config.toml
arch = "transformer"
model = "sound classifier"
dataset = "simulated sounds of rotating machines with and without faults"
train_examples = 39062
time_shift_ms = 50
n_mels = 64
hop_length = 160
input = "log_mel"
spec_augment = false
win_length = 512
targets = ["machine"]
num_classes = 8
norm = "layernorm"
norm_position = "pre"
hidden_act = "reglu"
head_dim = 48
fused_qkv = true
bias = "all"
qk_norm = false
parallel_block = false
moe = "soft"
drop_path = 0.05
num_experts = 8
moe_every = 1
expert_mlp_ratio = 2
slots_per_expert = 2
shared_expert = false
subsampling = 2
layers = 8
width = 256
positions = "learned"
pooling = "mean"
loss = "cross_entropy"
residual_init = "zero_last"
optimizer = "muon"
muon_scale = "match_rms_adamw"
learning_rate = 0.0069
momentum = 0.9
nesterov = true
orthogonalizer = "newton_schulz_5"
adamw_lr_other_params = 0.001
max_steps = 13200
batch_size = 64
epochs = 21.6
lr_schedule = "cosine"
final_lr_fraction = 0.1
warmup_steps = 660
weight_decay = 0.02
adamw_weight_decay_other_params = 0
Rows from block 2 of a small sound classifier, named by matrix and row number. Rows with one number within an expert belong to one neuron, the router's apart. Each number is 500 + 50 x the weight over its row's rms, rounded and kept within 0 to 999. All counts start at 0. Numbers have three digits each.
Before each expert's rows are labels from the 100 clips, of 14976, where the router gives the expert most weight on average: "loudest band" is the band of the loudest frequency at the time of the peak. Only what is clearly more common there than usual is listed. The data: simulated sounds of rotating machines with and without faults. In brackets: how many of the 100.
# router: slot weights (model.blocks.2.mlp.router.weight, 16x256, trained with AdamW), inputs 86-171
# gate: expert gate (model.blocks.2.mlp.gate, 8x512x256), inputs 86-171
# up: expert up (model.blocks.2.mlp.up, 8x512x256), inputs 86-171
# down: expert down (model.blocks.2.mlp.down, 8x256x512, transposed), outputs 86-171

# expert 4
loudest band: 250 to 500 Hz (36)
router.8:529476587405577578580493526464466519538556536439472561479466546471470582483522588448462520525525423499586491469527476453562540518561492507542462506559527549509509547406558510618486527449515588517431518455498580547612552413493571515481459526442502448564533517
router.9:565493454468498533500477496465511502544534514529461462485507447512449464481526471476503450488454485443456568541483463492504601548515474533495436548525491532541461598430476419475414447413497535551501489588506490543447468591514514573549523577448482423449390462
gate.1:558424579505450538504413520453533542508611495441412503543550508459427518463509516532393493520568472580562436443559474530560543517544411499465490537506491574458491545468505453512557502518515511471497500539551530490504546473410497537508500428645474547533463483
up.1:311565410471466432463464561604510508490461504519576606491483425502649455540472345476547436423490588578580550537378509534452505475468525589515600543491522491422514549511534476462508497572535500557495478543514499499506439504549546453549470486459524457565593601
down.1:560487517446556515450517465523420487582499481533526526456512482510458519400521516476450438510539492468524477536554545517542546373391448505454489524444555434497502570430467427503525516500593598530599487558544460514452542530442490514524503501491558466507499535
gate.2:489520482535490490507454466533547437565535483491526403620522511505490490552462493530545392398536518518495499478517462488491449405436448468612587482463496536472540480543467498441538397549569485505505574577625475433426561527473461454388549580486520439488475500
up.2:482546570497506517472548521471515608480499529534479511561506526567513466589580502538473486604566475546469560494514465506457499586491568506577480524447559505499505548433495468607457456512565620523468517585537581486507489574473530574559484478526496424477563436
down.2:529472481527473531430590576485532524532428401464499500415593495451483533509609570504481528469532520498500513478508630553515498483554551525465501517545570487466534442548488494448468409489446474480488519498444452621504575446577533536502473490442445484511525460
gate.3:528550422433493535524503481477551413474545437463561488493546470492569531520482505449557472451396426471529438591410484411511516544432620510502557551500621535525529492552501457453536456473461511577456504491513587499494454537513461514521527467463515550524404486
up.3:516449527481513443474490611489402481509520434502494433600445490498513428540477450514495512550571502450568480490448551477482494509475457509517500450417425527532459502520512440507469482398530400419571512545502474471503510564511535497487481523592450468485464537
down.3:484544540565486591438471527575495467463419446562481467453583502489592511507476534490458488452402514435556534498452488519497439425476453452367480461430539549450474522529566492456530497496466576551554526478506531473451439445492521501530564495427552471441412541
gate.4:553469416524518495507449498508578446503563455432481538529538548557462576567478456439473429484435471532434527577462507449541463565488503539496418489586482486506591391501575503422485553520524524568499491446505535522389560467491449471509494512521419388468637575
up.4:508499540422442610441458477560487549495529500561448522574550520494544506462582540519506495438533492613526498482520560483478498567430476545532534576596482448645497508546509493425435503454465496470436497475499511591439472462551519487414439409529529539471580417
down.4:500489481523516588523581532421511468370462471529568518451449485514423525525525506404584427526561484501584575588461458482459465439436514575470472414561557440497521519460424476452437503553474478523482457535556485455515499497585477551499564453523442462531490545
gate.5:514523509571484477490500542395514494573559543542573475486521450491473446492570531475438501474483619425522429460550485633597535554503433524522466436604470445501534494526398462493535429522487523627487510515569438586501389594523506525461499604441525488514549494
up.5:525438512490515446542521547504531595498586590526434513477537419551571486507496394458572391546501505571414456504509387529485555558501592527451496603482540554533582522496544505448478614535405496405485434493561511525515507462464464486493469414570525500537553462
down.5:554479551503592457451486542477610442456523446484533451565533459562492528399566460526481623475387475502556512512590524549523459499569490444490431469494497455394439514490537462500541526488526513474520465504485515616456513512484488444410487484496430460476503476
gate.6:505380504571452544456477481471576562511471516458521479495490447483458512503506535545491513497519482519461489531425512530555570539514611534537525469443471492521477539580482506539481564459549401515520535416431498557530597530461455593507478512532529501505480514
up.6:496538482493513512512529486522494459609578449435584531429574494532521514555567493498508522455525500533517505543454521483528558498448522527482499485561667547521566547429467465516594486499378542440567529514519528528486525425457516452513438498544517524476463484
down.6:502492504505486470395557478522510555657572576460487551571447471508481599501486562550477529495503430453491471533509435427408533564513551533437505489421466586471480553557589432555500475520535412528503537442483480597480475437455510542449457493471569570481489500
gate.7:527548418484513540489463424558541500518507520481460436574543488496548530562451458533424514393467607497507534488437519501521517465519505478475438527516544403482506667566531505452569442497484486522511604571463496537496563504493503594417449423378537500438472515
up.7:495585471473449356475442513498520441437510453479565548408337490548559527468549401465483514541467521563468495575532486560409451500462484461564583386454562592536443393470463491558488542549401428462483474427468547391548477484512513449539473490518378445507571523
down.7:567410495446446460433473606479555478520526564510509522567438538563467480436527435517594588542537422467454491529574468492547542511549442560550493537554531549546520452457433570511465486466474577448552392540425493522569510532464566488647476567427476566438472485
gate.8:504474575472543474519464427496538534424495520439455538534564455581447504487460493524588460451497497546563445600493492484522448426532407458481481542532414555461497496422448503539464509492513460561480545566419458494440507540530616492469482530433525484529596517
up.8:512451431499594453446551509507524466521531441484480565427396424497464556561541482488560409524446557556380564433509534572563593469421485484463516478472525520474512420455482550498578432485545477604462470610527584572481345492446527494526524537533468380345517536
down.8:486544466526521465546473480466458547475547548418461429550540429542505475547490404503521370500551507522506391522492408524580523554493504450538562446516495514511504512439492483521409475495524560458450510533539447402543451498549521539415417501461540469568569450
gate.9:526527486549546431514393437479446483432582481512508413529573560502502477528444490477469485409557407492474547504489470529533544583492471537480606503584458456598496565491510559467482453562487448556481486511564515522589518610531458470541406547497542472454548485
up.9:432458510523552473507520537375441473494445596475553509459528446430575389552479395408475445409473503482403510562534555523467549453528510509468571415484529547528502557480464554524569359538579557588488491491499486458549495524499537467594478517477503557602540465
down.9:522479480499483620474465472487490504452416410561477509534535526495494485562489504507550442513474460487540485653448423509463557423506523524524460482502556514547510529425599491479408519607477490491511528500484515411461578505512509521568524522538545526483423431
gate.10:510511574604571520534506550564560521518482461493500559599568523539529488576475493524593505491485523434483399538434593490464439566537493555459580508530351525504467458465521572467444485504526497570537502536558438496445493470517581452474589523461519487512534476
up.10:537481544475467424486402606541471506518575391384482503482451499460561418518508505481424454466484507548497514430561605436506530491552447539597440533473573439494449519539490479521544437578472572525513494536525556502568457517444497507539447488510534482507465441
down.10:466533513522535551408478462416569550482524450580453477509501473469410515449524476504547528512441444532520470513513429527482567486525525477572472559477462488548514575527454455450567540559473498489465575498632465475487442519476420363507566513551528445514534518
gate.11:601469453414539490568564608504549571511427452487546532593467450514543469438344461497445457466438487504541415515519433409557511498448505470532512599468479526517498588510487504573504355411532492518492551493545505477559539468514501486632509510564554524501535482
up.11:517492520492461443443544490543448461376482550531543512519466516478485536622489609510486481416525520468464497579527487499458450394461421638454485525498401471491603476478466596492449555424409480516555478414472565503418569552496539612481456508499491443519514564
down.11:478460607535479446520438397474516397489496458573470527469454501522435585478465477555415466485502443495533533425424556527427504536522506490521550523465550551462390424518615422521531447497566533534561494480494468492444475525507519521545485577576575504529548416

# expert 3
loudest band: 250 to 500 Hz (35); 500 to 1000 Hz (32)
router.6:545431453526513477572468548406562508501502538436526568427497551488479433432499545502546502468502518474437576517493437410537487465507538490500446486498507461586417443413407572588390526486512576475427601535491521490566468551478492518507493544439460490513488574
router.7:520566575529506476370519439555451475462505591531454456466440485556568505454502516425450558447579492495557517555494487528437404425572510538487472484617460458534486448448400460441513496474535523482580416508581569490539463471495589501542597601481476508533451520
gate.1:595547533476495470496431553490479466421527475459387515445580487522400482508532518444474564433577508450578532569466506529477508494524557521540541498581484542507402591451498559464456536493397497494510402424547484435459481480468456521535490525526597557464554416
up.1:476434461514514549498499480482497582587559411574526483357486470490545473513495466500505532504396515504485524422533465506503571510419514478511440545484582539593499611522530466481516509512514487502455451468524428569512423399402444408549522481439488479518525522
down.1:611477560474582491528527467567564549403446472411459450526487535533445559439586455496454531539496467597595491495485505503414376471504412520432508491450505478511468434406494505413514470584496434562458458500457462542467537435570495519456432441453534487495443566
gate.2:493475554492482462479504519489524422494535496533435520494460458498452462571533506515543529493513550573503491487552509464576499564462446519545427437606508490480433486486487567458380475492524412537644474534570466453568497472571421541585563586550451510455496472
up.2:561434516446565455567479501485539534595522543527474533429372550553595523437473477499432426523478591553636524450528581535519526532518533506396446494450496489533487545460415466451447436460448469527542492541484643461503463474441494556512495510561534517561539516
down.2:454475422522445515525497459607501471503447513571480586490497541536504554501434470501504412435455478495505489564505581422533492554552579496539474539571524478430519401530477504525502595503479544499494543504525479519585503551435530567512532472535578534422479512
gate.3:397601503507530488497417478505532599474508493561612518485567539457497451537501544497457532458495528454458491535495534509505511504558471530550478532582581471525512523473507428527551538437480498439467466560437413488455465571571655519347449524557531511473587536
up.3:579412514496549508456577587429585484533576546463418491465488369516516592491494573530455536465535532524477516522488496444527566472472560568490527492518412463463390469553527518434459463572552467545492505398365532536530534548443442431650542367501449518482472507
down.3:524580429554499438513472457542416427468511480504546565635495551443515499451623504547502544475495552588516506531463591470616451497481589593445439531579481434527501460501460539502477523483500492535516477576499475511486388509489533578485538500487465573488445522
gate.4:472556500454650494494543536500547492518505500463416531558520460487537507470485464484499444480508474425437499479540572526491453570414575541515571504497554512551565565577504510450425525456530416479380505563556479504500563464533608530447492474489460472596514490
up.4:516429484502494426406540494539518420439431483427526396599506555495458529541533528506465627490563564541482476450531542501429476498430558440475484463485523429568538521561467532422479389489517507548531536479509563457555422591424581558502468489488475486442438484
down.4:499466600593393549574559414466458537558517478445439379467585456522505498501573576457501513523483545458482547503504517524472525465410488452426565503527518457451428531508534560622526509492537521481438482519485475598484533533485461415476490507426456519470456514
gate.5:516552457476446553489531547480560528464488566561534558607474413537536482482606472437504507501476569509417405504594528572506456555526437487532545517455500559482468540497484472433550611547523428567452483513391445506495461477497496472528533491492461481448415540
up.5:509503482461563516440511460494410473502487414400566563447495471460489447455483543530573505458483453501541588492472470474453447484510518426500531495406457552540504542503513518492425497437476423518433534533529406450572494396409539551439490475598500668480544530
down.5:478405502509475476546501513572559487462486532514457468522450467443522430481527405487526445476538478433512495494591478503557514536380467453512529439529551475406422495495470576410557464487467555432422488495548492527502476547537596547462413561430500519536465493
gate.6:582508474523512472454402507514518543442554445574539531488497510563479491440595455499519479437542567482578579546530485555524486465514521505537489524459559527522535506488446505490525617403434513414530557512556460452449534443468455451468497484498540489491420472
up.6:433515500547485489563561491498415485485527474473518456502489563485537479512541545571547551521590424461444526494519534500487571565495365454483445502517446568392463508524564511516477485603526436495508493434481425575585573485474471500549459567548370474477523410
down.6:463449478471515520413424530471516456487588524519500607475505442495549512541421418374585554489451522534565426507533616506558439545591422429501479586458519524418449524393549579529526448580504372465507542584563502535510500497477433504469515491409501474453584499
gate.7:415399500517472529482505509574455531432552456403448515505442513556481418508462502438426554549495426541514492509446554480432481592577475536476497583499516472483511464488469474527539534578558578486548599498540528436536493433495575493526539478529470488475546398
up.7:559523531505407452530564426549549488450461478494513549490515544595563507624500540492408559529458437527470532423515555515552432491450427506503509544634522445528513596445540534545541426468396549466466495492532527454478410603471472526469456526451378497550506478
down.7:556492507573520525517515498445571464572517501523516506518522498423439499422505481438573568431548506564503546445468484472494567432444450450520442482518481548463578580506488465612403453544634484565515484577452516528561491504533496525529498506534423518538397468
gate.8:542484478524514545541542468511613424539423481510456432453482524505541439553512556564449444499464461451440527499449472441454525515494567448527465528500479404454557499434525518459533553601437535607434543541583593506482560500461532540450587465326535519546549525
up.8:516485456587505561471541492530533534542473542430525436520515501532482453485497601594484438458488506505457508482530441414439489555460546497507441555424421464494544598455494571463524401560454530613400561590545593517434514550457554564420569484393580502548576499
down.8:410480516515546461495560439544494472453476486504390508457632532527493443577476547528542482514515469431555484433494566494519454462558538492421566474558539514504462553526458499523562618494553463482469494530489531601582498502492451474410501569543522492437454506
gate.9:578547465460426406435500479500446385481612464462507475560441411555607576569545580361500490496478434543443452464518424475558469486523476554528500561475502460445570420491459656512460523553497458607478392561430514476428445502457450496512533528519571468475528533
up.9:652416443484421436534503477442466489462482466516450424551525412426472436501578477471518496530484487457469493524538531500545479504477445555528571502506511484527483545522534489565606552452558505484615494420455530487505595489499518437575497595561480553450433399
down.9:555519500518557493442442429456436529449477530498546457482494652461431503431501473528517515475605513535533497520466517456519527552501542485500434542535468502546515428457582441575536476496520473496607484449532568399542486561481425570527447492450480542574472519
gate.10:545433498563474502507482335540451574509471536564546504415575416537441485496569525451480544554538443464479522495489571454474514526530462537448417560542561437455515562470570537523573537570468559508481513455555499565485523415469544545511527615380510594516518516
up.10:468536475426446491471500555486383502503546430459489553572455536458564527535503526513449342516552562473515488461542433471524545499485534444565495437410437414562534485536512518481486464487530460507510482503533516433479459451528447512508479489560469481566468405
down.10:477468372534483527489531572503600503512484449498496495555529460564501542524436535494449466450517530562439525469514503556509440522554562539423469530546564464480575415551561493548476574424460459504451462556489535485464495461351560528503521467545609495453632581
gate.11:585474531508608571649598559456422524504514448531523501458572452558558625534522492544506557554396510431466525453473443516412558498485519544512457490463526521529509480562401451563511516462476432477557497488505498521489546541445435540413539516594585533556493608
up.11:537535504524522487473488537495412527421583520635508565515507478581470513512472566472457524498657485470537429514508566473430508455432524475486464497526443502462529463483474598553584503469518414520494453559557499474513479496474479500481363629541509520416511464
down.11:395451559529465526542574473535490460492434527536536540401520467471473593538574483506515471623436583426535392484406471483484461542532388488464476429427484468465458419517496440469480619478554355478448649578498470590481476542593446492534471504602484458563493464

# expert 2
loudest band: 1000 to 2000 Hz (35)
router.4:528505516524455530471468439477483511486548557502432413431418496536459448509481542505472472479538467410549488471464467484475570483580482536597428579520463456512423535431546484528449469598536573464435527610534550462579507532438468578499542599462460472544431492
router.5:488498518528505586478471492482510497571468548457479480477557508464410436496518562568446518521483515487462472448424471459408534465472505514460394511481521393565576620486507386430473400518482550581521539621529485459463443463433480540457521594401494537490528546
gate.1:517450454480526477585499428491455559546382517594491451526502483463422399481556498517437528451564462582539495549557462480440475383489499556462576431528500464497574543511477527567462523366472482548628483493514504578501505548595573520506468502534461460560627514
up.1:555476482438514514539508435471506453540556542528526490550645533545444475455543550489523464467591587473482568571445510449476442551469414459507607554603585446450460503504493609572497405489500441530535455458503511461451518425607500484466439551530491470447575489
down.1:488559531484513582541530420478471595499505480532490552534589467456507532567496429443443480437539416485520580492568476551470447572572470530509540481452524445455473502472512451535534515496524550553471494509538510596529493573522543443469557480505509566542520514
gate.2:546503491537442509542505517546552430467502529528586449434585486466502411539486532477464454497529453547492492493474565510576477542482528482475559460466490548464548408484511441512543477491488446527465520565533468630451532532450472519482429557422523477510496540
up.2:526459493487469572524535540506435437527444443590520493442578522475426481514548419563526449504506549410499473473380658499489485478541593447521476414525434512487526487575421464487522498487443455568436505442459470488467457505531468535539542601400507521542413501
down.2:551494517508478516438596448556479501503454425450388480560520518473558487478513518514520516532579534438546531417503533549498523516475501605530493544436455423414501558511487520508535502529551442474510569705455557565480564508516519505380481453569527468511582453
gate.3:529538431462553471492520502447507481679515489501546489384465597520514462433458541381526527486461519456492419388417479474455531488424514520541544422534470528490448622449570505482456507578501469533490509429531467554573464444546548430554486557515487582514561494
up.3:488490476527496496567476509519552479528426560502476597563547454417428533462523423488422421515624472501542483475562568521555475520502544524586444546510432499499408444436448440570489512569529511470483538538568469469461537537475565562525492484520514557515573508
down.3:518487608476550605429510433519433545516495412439495421544549461496496526444599537438510554422492494405527439512451538457462512485522451544428458476460509488422449646560533479422507478452545442554552551562474563582423492439520519387478503432531477546522552518
gate.4:446376546576445475553507485443509566535400456572464493526497500517493454437535473487605528520524578572445499486489428425592495453534590462530509496500535523501559506462475598374576494494471436523521372488527528432455448573620485486452527467492514455498579441
up.4:576496531469503597440552533499450475474474489392651608470428457445580451509511460488452410424542446435560488556506537597471426476419450525563546542581476447552541534564471462544464521473469463470465504482506491600535453487441506464603522488554534429641497511
down.4:512416505558447439493530491499547455458532457515338445448554528600501454494557438545505585526497461515485556465476536472584471472559629580428522518548479487532525447491428499525514561524562514600507532562535510436479488510480416431517516506450454517437552532
gate.5:489535575499505450544467515576489509462416491512523527556507455465457555376581519530503499501524540594428459478501459572558494470514416403562491524491503471486465497577433518487428415450547458549386575560459454450481529590611475443476484468493564520492382524
up.5:508438519425573554506483609519553452459511486563513561577553485427574472525542478448454508513478506443503537419493500540470442551398504456446553542435543535462478558600457441485568446501445491452551617479465494485531560544445475504483533370475521524557472502
down.5:454431506447547461498568467550456518550529472504477529502424534510514509403495485469443503456475526627529441427477517504523481651461482625485501521573431459471508530468539475432553452410496527481455393463544501538514444518523474442409481539423481451507483485
gate.6:458466427557416444592520555490460520483384487517524504463551500358485556491510394547506509520475541476519463488553573554531537445443497514482550480451533474584555452548446617460487660428539501474554504552553443428511533544594493518546528484469477523569514439
up.6:470475387497444503583507498518520551536486491513521551447527495511559443585549566548410440517442511593520533498401457587551558586464570439435502473464591539509475535484502431580489407452551578559495422492435537396521499434420525447433531567504447466484453492
down.6:512553450495515540416430531562576554440514461514530389542563549551440502496471537519553464431609542467487488477488502486496487552356446528478434500558455515471452547520482556522528509475491441425491575491545521557499508490539596480541467446479502441479530575
gate.7:588361452511578572492425495431539470477465497529532495469501432525569370515584531534487490570483551473493570556481508543533558523547529530484542524480552438423436493479518447554581527446572453508487507594448478542463473497531463544544540552403471481545556419
up.7:494491464450543526479568471505521584519501501485481514569507561600454583551539522567459469557534452472477490455446547470525505431487475467529451545393446615494482647488506530485538484508429439492447528515465476504515586489441499431474501577532527462546527517
down.7:565425417591476514540521524540460561457492504445508480506444393495456420539507601445423480486427463483489492587580496474457549544462484463442560483649519488493492569458526498503511557500412497560467469491481504502503553545618483508543506549559570557448606452
gate.8:501579431511382510506494522482541457474466542629526571587524458378498428486557541558536476437536537499591459456426528468432456549452495442542528529380451535476488486499517489496514536477483503531601545570502549566533503548508445471523503500499531542601576447
up.8:593460522485508430467543467474515505513511561511430489479573461564531562492467625451445479506459455488481545505529442546485419547377514588589551508477467434496449483573367546526504527566454473524419483554572490519582548499502535526521491455471515528426563494
down.8:510515465517563466583545497465584512550459535556518570456551469574520548530424450493445529520556493551473461485460492485496556522541579492547506409519518489444437547513508477552542437554503548430508531504461394523481487377453563430494398516560465499484526502
gate.9:492478456531531523451410480508507469463494463452489539617527542436502553537457529561489500546451447557501545488444572595514610498482485426426616391411445566420561555439477490432442543549468483464607508531517425486448564475509496501527463477504504519377650472
up.9:486532578540512519453514554400458480458450602459538470519560426347529478434531554524543554445376477450492507537547557569542457372499491546414506526395404444547474546511565455512512457480532526421544561534483449529437485442586445473601464516525423474525595505
down.9:524570537559467475497545493455460514516533438608520443528420481537418410499503513589558554423525521517496526513443497504545478538499549549514473488488503464511433536474519421470557425496567525479461553458481545395461495521493547557481551495461415436453531466
gate.10:577472498451481442519518586545597459525531403475447576487512588603495450569538483562406463475458510466393448485496447540471499451524527535487441538564567570414509574515353510448474467472546529525485463435426537486556509508474525465490525501477505489494545502
up.10:582504536504497434447571474508487519563454488556584544441465449497537534505461578442585428492500422543501519558529491496485424459506526501377533494506551571528458539567487522558471440485461535488605518526561474537486522526480475470519515457519511529491426618
down.10:430607509519463538494504482474488565464450556475601540513488470549553509524488480459495462518520559571542506466520513513512529462415425550537521525511529451463556524553542512510540485492430488469669468552486446515564538446465440423537526413460517446380418455
gate.11:494543457509549541534576575457555476428467480494478485436539441576470480452584420562463542557481529537441475461461477480608476538485451494491516482550512487547432562543511494508523430429544476509461536472595471510472462508431574420454538527402527490451519470
up.11:617525434599515553525466471506499374544503519580500547456534517530454548545463563511525521500517527530455495470456494435450476516463454474477456477553494512484552525467527625551507456482468445492496520495563498442545564513504609465555535598543458436489508480
down.11:633483557417504537493431586502423484541498477458553449486497431522542455470491515529526493496453487414467491542509450523526530479495394586472458487488486487509486560533488526473488544497438577525516444553568473502599525603495458491546377572570512516523498546

# expert 0
loudest band: 500 to 1000 Hz (50)
router.0:526467525523460490449422497448484423457545457389442502462462502484441487495544519444606494524534587486444539499394623466484516524423567535544453521440478465520504571491470537444434452396523509478406559545474543431589568559409498531512454477512427512523399469
router.1:530500455486517577488519525451559475509552495532430446531508514458456481483561570459421509411522505483515606489445419459436525579608478457566505550506395455555524612430442474420474484505463571533483522537496548443464507505502490550417565559469462485584423498
gate.1:461387531423512475560555466529490511537503512590505552508427378512564562541504478426446479482460430530455488498529459497552581536403551529519548440445521495482487506518468521453501402460613489504540437549457555419430528552495565533431534453438459445464583498
up.1:490545555564572468552483625458531471546439510502494441487517499538538490415498446520522548412542506485548531419522527493514474510507509456475448506534468529552485506482584536485569383557382487508540512467474430592515575430483482551478461590472551451550517505
down.1:535484580488433514422568424526496502470433491565506503534454442477466375451508472527498527489572483545544521555545510482480538498511437532483490523490589394423477459513453527541364590493527504465558425592505500450523487479571458511493593472509462556575486498
gate.2:525464543533611555519530495516487524451574656497506534455493480487545424598623565510482537529492542488537474613465533534592387447480498409501503529527519531511518514418518564574525515565491438554437464448539414478511475534506566414494583535521527513489456441
up.2:499580592432534525440623547532551471466481556543488485510588510469575381508574514467500561471440509496471498532611523489491498515489515488609497452436515531384577509504409526556443543499427464429382437534583487489546556494473597444407488541465468524504446571
down.2:388440496469494443550508559485441574557522605448472529549455465499520450440460464571422519605540515470513505481418465555484478526542513512473470490493470496500496505441451462444477509592551532621473501465537528563490473526587535526496514510493472543429474514
gate.3:519382514475611555472530498460420507498507547554505366481523489545596485541501514521544502503532535444620491528459491559464507482512460555457601525554502471479560520505540445473623486486556586554501589482503556560483545407497473448609495544518490481556468401
up.3:464434525533465441493444537527537522520493569532521513484471522511480545579530509443534444524531521609452452500467519591565462559586556473458567483478548459419427459470463579476433508581503514473477469458461451585526476471500605460421484518560572557455551516
down.3:490446514479546407452563548568564523399487464509545577563450448535475519491611425435449554579498440381540493526600469514512518547433422544510523505465516458605561533524501529492462551528422498417563500476389633534500546594552463524517473489519377507505452470
gate.4:548549608477574495563528524387506543495437444409504559393439536518498411580517540506470461495446438469491599477483514494533585483529620435528493498432416423437571474527448479462508491542491491518488483539502497543425528508460432568458424502507470538620517500
up.4:455464568520568550482468464438549471499594534450543455444501470441449432509563572554464504481467376561455516450528449473445568506578540454546529499491496549405523524538519528442518548488604497609396398516394464430520532585423489439515489497504482469435478451
down.4:465512550543489428544481340554437522533480545453486465500466530576483431546476486517468479479534472598513521465513432479396518434562428520529472515572508453541445472470426506560460512521530562532524540532442460428521409495490463448470499583431373506548458533
gate.5:479438526539447524462473558458626530523574396490499497486501552491525480524463470507439537475527407542498514484475543534559486453580533495463550519482525480422486546517549586496594544514406491418510494535589569484498588457536489467436553466556453574510460505
up.5:527578469446444550571525571512601530483552443461518469562481503522416511457511457470534565518422454429527483515517513441467410418505504498491440543472495444444551466559437527512515531568500526448501436472485494488494609543463559557519499416495496556581474511
down.5:584498480461491493478456503569521503522591371493433448402524561554490597499549454492508435483515555494573502508447434494484470593542557472576531452492546533486440537377528523561455486547509423436511569594476531517473484594533514528502550518502530486557473465
gate.6:499561562499498531504555499457426413486523503399475507561512585498419517607435500587476419615457430520446455481546536598524490459601471504497438463494463507433477425482456575513557451429520524512432454509479435511443499411478501504492425514569463521508494431
up.6:567532506571483514506525436397408593507505513551514541471517571486539522561402534465388484422523581490528615637504529562454537489486454399487464561499469585501543476507523473443496538500526545488530480457452540488494509428474513531468483511451460475484547540
down.6:495515439495494509513467485573559563634495507470472475458498539459535554553568536547528547470523494415541483527496520501564570557515497471451495432510448498396530548513415629590462565528552583537494515493452442502522590529564463412470460446566508550589475460
gate.7:427499501464514594474567644512544523542365481486463498439488511538435486550465502409448558426476612615561477577616574532583496432463562513469624566404496528535454585480432461497519504467566549504510436408407480573545515525450448523467524534510525515518548496
up.7:518469527465418519521519554458576465423488460452548451473490475563561479575465449515476512478526580536543492573565465445579525540461573534497631485507505456458457641498485464495448553500539416488500494526411376490512467469452473507481506615457436497503616450
down.7:529535479539509490505608422490479476527469604568482447537485506550493540575515470619535539410498435508509649462521473502519474471473470492445450520489517554559504471465497463521585475649487472560438427511526560516512467551520551459500473479548460488510492499
gate.8:538461416518503609545415601405591535526549505506555551480630500478389464449627494511528471524531426599505562478527411484515518520435469572512467485533496502543500528517496432487467439437452504475446465506499469507614539544575534513439429478559407480454417496
up.8:447531630499470428469560425585429501519441480517457424542416521513610531546412578495486530463488579446498433485466553493448501483549506401485556514471468494451491508478523548488527570544495503540548550513498509562401442478430461452551572529395599534591532533
down.8:466490570502543473488611383608427483487439534549457433587375496502588500505430514589500521513519487431494511495439510429482513496521544492467574482478465522395550528452513520509508486524572482530463513520470458460508574498540539563488576472457550507604425475
gate.9:467507477566583590498618455530562519492569458550458518557501458392517559517502455498431494495575466462486494411426546429532418489474505443472455613537447444454500537470515587434527405504524568562452579559500571482408491468483521542517521459474513519579518520
up.9:495524466553524506543617483537447591532503488466389518504461444458534532546499558470437447396567479470570476447405449416399470547564556454448454484509518406456510611413505556449503412525541470573401622561497501536480429538493576512493587514459528501455527447
down.9:544551498470552526400429378497432479447450574538511456488594474528523520488431479514468470558388597517507504471517512507550493525470554485422377562543488517523562575485519542553519581498419567545536498539537453471450460431503479537513528512448593428527552455
gate.10:517483450553585517424516547465627522471464473459462494497504448542484408497380473557590479492576478465518524498530578526514467537431513547549563516537518526560544487553543392426504508494545586489438420463520427599541516519624471487521459474493562446435549517
up.10:426563561466431356542464470454473500617496520482543550523468517519536580534492521473432527479495490614532520471567435505504539422535473492404514536435543439383455501513424588490511585548428498491546481497471449459409486431340451470530501483443466492522478506
down.10:467556534438497459484529511511400449433451478532446528419485493480559397517548472479557469476466589392548481510461548542452452509570523476449534530471472473580489538549530463410556473502561556509457481520550491595467476466443587532494514483554493436532547537
gate.11:532504550541518535450460582479496451550510442457444454464571489518490478564477512544472579560442403562563486438455518595466507480547425600519527491556447509562518504504446438560473439477470518623422506457361527450493516375511465523575528472502491443490594522
up.11:547484455528472493423550461498565409533435422492449478602512410494449548537505475568514489549469517494546604426430487561579451474498489540477426544544487557547420535483492486491545462574507569649386536532441537395438501434498545544528470582496499509611447506
down.11:503570509454493528544403508480502474490595562585516468447560514492502510529487548503481423507454607467507435531536456430501525502537453480572461422435503543485479513500414499567457507452415494387468407578562505392547461468529503526469608510552460563458521472